Weights of a small sound classifier: activation elu.
Rows from block 3 of a small sound classifier, named by matrix and row number. Each number is 500 + 25 x the weight over its row's rms, rounded and kept within 0 to 999. All counts start at 0. Numbers have three digits each. After the name is the row's rms in percent of the matrix's.
After each channel's rows are labels from the 100 clips, of 14848, where the channel reaches its highest value: "loudest" is the band of the loudest frequency at the time of the peak. Only what is clearly more common there than usual is listed. The data: simulated sounds of rotating machines with and without faults.
# conv: pointwise conv (model.blocks.3.conv.weight, 256x256x1), inputs 104-155

conv.106 106:463515511477503467481540498517494526526515491517550509474519501454521556475467488449464479499500490474532474472488514493511500510477513499523517541464544513
loudest: 1000 to 2000 Hz

conv.207 098:481492481507470523523485511480514430532543512502522510515530438507552537537475437486501548508518466493495545543468514513517484487499478481522496530487503529
loudest: 1000 to 2000 Hz

conv.228 095:539463497529521476488473547491464500475522485517458468472507541542532517495534526512508521479471471560489539493555478499476506499449440477486513505483501518
loudest: 250 to 500 Hz

conv.233 101:460499470487510489477492560520460485501499513506437533509490480460543510463479498494500509496511489503481480449509495470457471523494490513478483453499522474
loudest: 250 to 500 Hz

conv.74 101:519535466554506500482491468500518528550435527550486490483512511481514494493464512462499519468466476511463477512495516477504503507527451499498499508502519520
loudest: 1000 to 2000 Hz

conv.195 101:480482558518525505534511536484473499522520504513462542497508508548442451525503487503510504479504526490500478509494490512506474514501500507496496483490546485
loudest: 2000 to 4000 Hz

conv.54 094:510500477495477490492494498449456503524507474508506485472466418485496491524492490507493499501515488472502517486470482494517499531483517506494484514512528485
loudest: 500 to 1000 Hz; 250 to 500 Hz

conv.96 101:493514495487486522420543500504477469522454468511469492539502444487486487493520499538453490520537513480499490492479514454499488511463544484518512497486515524
loudest: 2000 to 4000 Hz

conv.0 093:530495530476476517496512474506503483503476502551466494478473493511550506470500541480505510494450533534514519495520474464492449517480496483495511474514542508
loudest: 2000 to 4000 Hz

conv.122 105:497444478464488491522487525444484456520447536473476532506528488500500528492507511514517490468509516504538518471516515490502501534483493524540455496481525505
loudest: 250 to 500 Hz

conv.13 107:516498471514493466514503516509491536501503517470511481523532491474509562481537513527470524501501495528504531525502503488506469462490500505474502515504547499
loudest: 250 to 500 Hz

conv.176 106:479501512480502495476493471501480489496475494519516516532519516494488563517512499485489508448471511512496494481505560477524513486493518511491528532522471504
loudest: 500 to 1000 Hz

conv.9 110:545533477484494456466500478515502502480484530539461520507508491451481502518485519483509512453490524530516552525484492490491492494525514550499518499510511497
loudest: 500 to 1000 Hz

conv.153 107:480491527472530495503500543510498514484508524519503455467505509527509512493526501497577461469517501493482477509526498489470490509528552492518491499497502477
loudest: 250 to 500 Hz

conv.72 095:472491507535509494524455511510504446452499482477513488482502509484478479508531447518479509507528557458488530480506466479511504486479468525499489520527485479
loudest: 1000 to 2000 Hz

conv.247 106:490505457501502500434550514532501508464512500510510527499495517512503482499524489539504467510516522535524514563578506525483537508443537484573496449491506576
loudest: 2000 to 4000 Hz

conv.110 101:452493490536502510495474499503532476542461479486458515498520474509544520527479484516554488467498503463460522441518481481456470512498527470494481507477490493
loudest: 250 to 500 Hz

conv.26 100:485494498511500508537554542493487499583515522496483521524530544474553491501520487487453554494469521470505496543506540510484507523471503504497433516516501510
loudest: 2000 to 4000 Hz

conv.140 105:495480509495539479554485502524506490529513450505494461499522531485479545513472514480502495497509488518504494524542483516502498480479487466508453555527506487
loudest: 250 to 500 Hz

conv.35 109:499514471480495486528488472486530530478509483532487475492482527534464491475502522533536490535504511493490551487522455542490492467523504501491555477491523514
loudest: 500 to 1000 Hz

conv.234 097:461520526541544454500498526527527481463467510492472496490548490524514491512501457499478497485508522510518465520476536493452478500455513500495488498508519432
loudest: 250 to 500 Hz

conv.177 099:511525492464489466477524508505477567509520488433469540517519530519506508486483496477477489483466498499521531494497463527479482478508529473460547447488529533
loudest: 250 to 500 Hz; 500 to 1000 Hz

conv.101 100:523517519488465525492547496502583525483487474516524480476492451558523504511490499488469458525500503505506469524499488485506538497515497494546441493496460503
loudest: 500 to 1000 Hz

conv.59 096:525499555497515532515536526542532527501506475491497516494498536511514488488488470526506455521497492532538520498516495530483502482460523545478475504474472516
loudest: 500 to 1000 Hz

conv.87 091:492500536465515534481523543500490483462464525504516540491516480534475498497514496494482479509506510491480462466506535502516486526476490506471480476488491452
loudest: 250 to 500 Hz

conv.58 096:455518500468492505501493475485502510506481507475511486499523475458513473526472467536444522546519516518467552504450512485499479519460524498459502491532482503
loudest: 500 to 1000 Hz

conv.11 092:462516536531528503481512518552482500487455503511481487510461501534502547517468484494500494529513548528470494530478522512530485480479519479459504467492506533
loudest: 1000 to 2000 Hz

conv.198 108:494495525469476493537502509492450502503482479497528478514515464485516533477536499520523514532506514492505480520478476510496520528520517508470493502471511512
loudest: 2000 to 4000 Hz

conv.64 101:483500488465517477501462493529510502502475500558515505527497512526492504504489469477488501477505450498529503509499534528524513510517482514474486524500567496
loudest: 250 to 500 Hz

conv.137 109:509496456500565494520492544522470469513492491528555512500501513477514499460495477522488507526509491473542539497475515523559533554496500512511499525484517518
loudest: 250 to 500 Hz

conv.249 105:504489534486520494530502472509517502492527486508504467529488496520459463497464523495541550496529506493521471507544455506502501511507514545468476476503518513
loudest: 500 to 1000 Hz

conv.124 105:510526506478483478495519505498536434517491493524497520540549576500451489478518485518498483505505501536501505458492476509477551483481488470459525536494526444
loudest: 500 to 1000 Hz

conv.103 110:473486494513511530502531488486540509527455480487460520526521476505486533493522522554504533527471521497473475526541522546506562503471464533503464484517481478
loudest: 500 to 1000 Hz

conv.89 104:535497488512443521493503492482472462522450538507505456494488516497492516536518540529484511520479495523484458523513486484475500536488522498489513464499496512
loudest: 4000 to 8000 Hz; 2000 to 4000 Hz

conv.157 102:497548485474527480517496508501499524506515526517485498524487509501526482470504521502475499550500466462466473511553478486486525472464430489485513476518518494
loudest: 500 to 1000 Hz

conv.215 101:481498492478514527520486491477500489489503483498498480514467432489515501532496487486492484546514482514486503523503488529476510507483473507511478509491511510
loudest: 500 to 1000 Hz

conv.22 091:500542502528528505491501461468496506511496477503437521480489499541480459491499457476505502468530473504491522499545479494433493490487487491430514461457473503
loudest: 1000 to 2000 Hz; 500 to 1000 Hz

conv.156 091:509525473530490488499520479506491522485489505520477509496513481496488488495519542518486476513510460492450489466517543457466515489454516486464516451492461484
loudest: 250 to 500 Hz

conv.82 105:517514462493501488482452526467499485538514547472511483460482562479487473521478480486497447472511487499470500515519522485535524487468503536563529503509478495
loudest: 1000 to 2000 Hz

conv.133 091:516494529503526518521503499508510536485468465471470493488499487512505478492532488506471441538516505518521457511486481473478505478490540500529503490520473490
loudest: 500 to 1000 Hz

conv.92 100:527472509540479504512516512541508476551503478505485597488490508477551508483539469517493508501497474474517521550525506529479521529527467478463475561483478510
loudest: 250 to 500 Hz

conv.98 101:453459486507463497492461539491514526516459535484486488525527499522534548536514480522513484506501497486511507518517508513510542500448484472487473493465476490
loudest: 250 to 500 Hz

conv.232 100:486502495527459498475546476511526484477468499497504439488512450484491473516482495524499467501496466495486489484460493511485528535497496512484473484429504500
loudest: 500 to 1000 Hz

conv.227 102:497527525522491514493492496505500513480486505477525536545526462485464485493524484511508515530512504474495537501492542489461515476515493506494526483486547520
loudest: 1000 to 2000 Hz; 500 to 1000 Hz

conv.20 092:473490506494520469504519521482505508501509514481497477490548482518539508513514483565474499503470498465512547499489543515477444506530528470552492505498492531
loudest: 250 to 500 Hz

conv.75 104:487512504516492476491514471473517514527509491471512459506545496498532495517470482510481469529476538563545490548506505563547486502468488496509509472551497515
loudest: 1000 to 2000 Hz

conv.169 101:497515463531565432478503480494480510480527508480536474502502450546485472501517507526505491529465459510484449495473492479504523475516424512499534496481536490
loudest: 500 to 1000 Hz

conv.130 101:467540493524505466527517522454525518512463525478526540473517524486483491469524488525485504500490520490515528513508513506517478531495498479481469500507487520
loudest: 500 to 1000 Hz

conv.44 099:508498544509494477481482502499513518499519451458488549483502457506510504453496520514485498531507493498558521532489487488461501486524523495519530515517525515
loudest: 1000 to 2000 Hz

conv.165 103:476506566517485485499507497522519521511512454505496515504465499520511498528530476465511511563458512518524489517485481495470455466500468523460500485509533518
loudest: 1000 to 2000 Hz; 2000 to 4000 Hz

conv.229 099:462478484496435458521485523481500497523513479468469527527522535469535531498461487495500487487514512498487535504534477483532534540515512520465515508540535495
loudest: 500 to 1000 Hz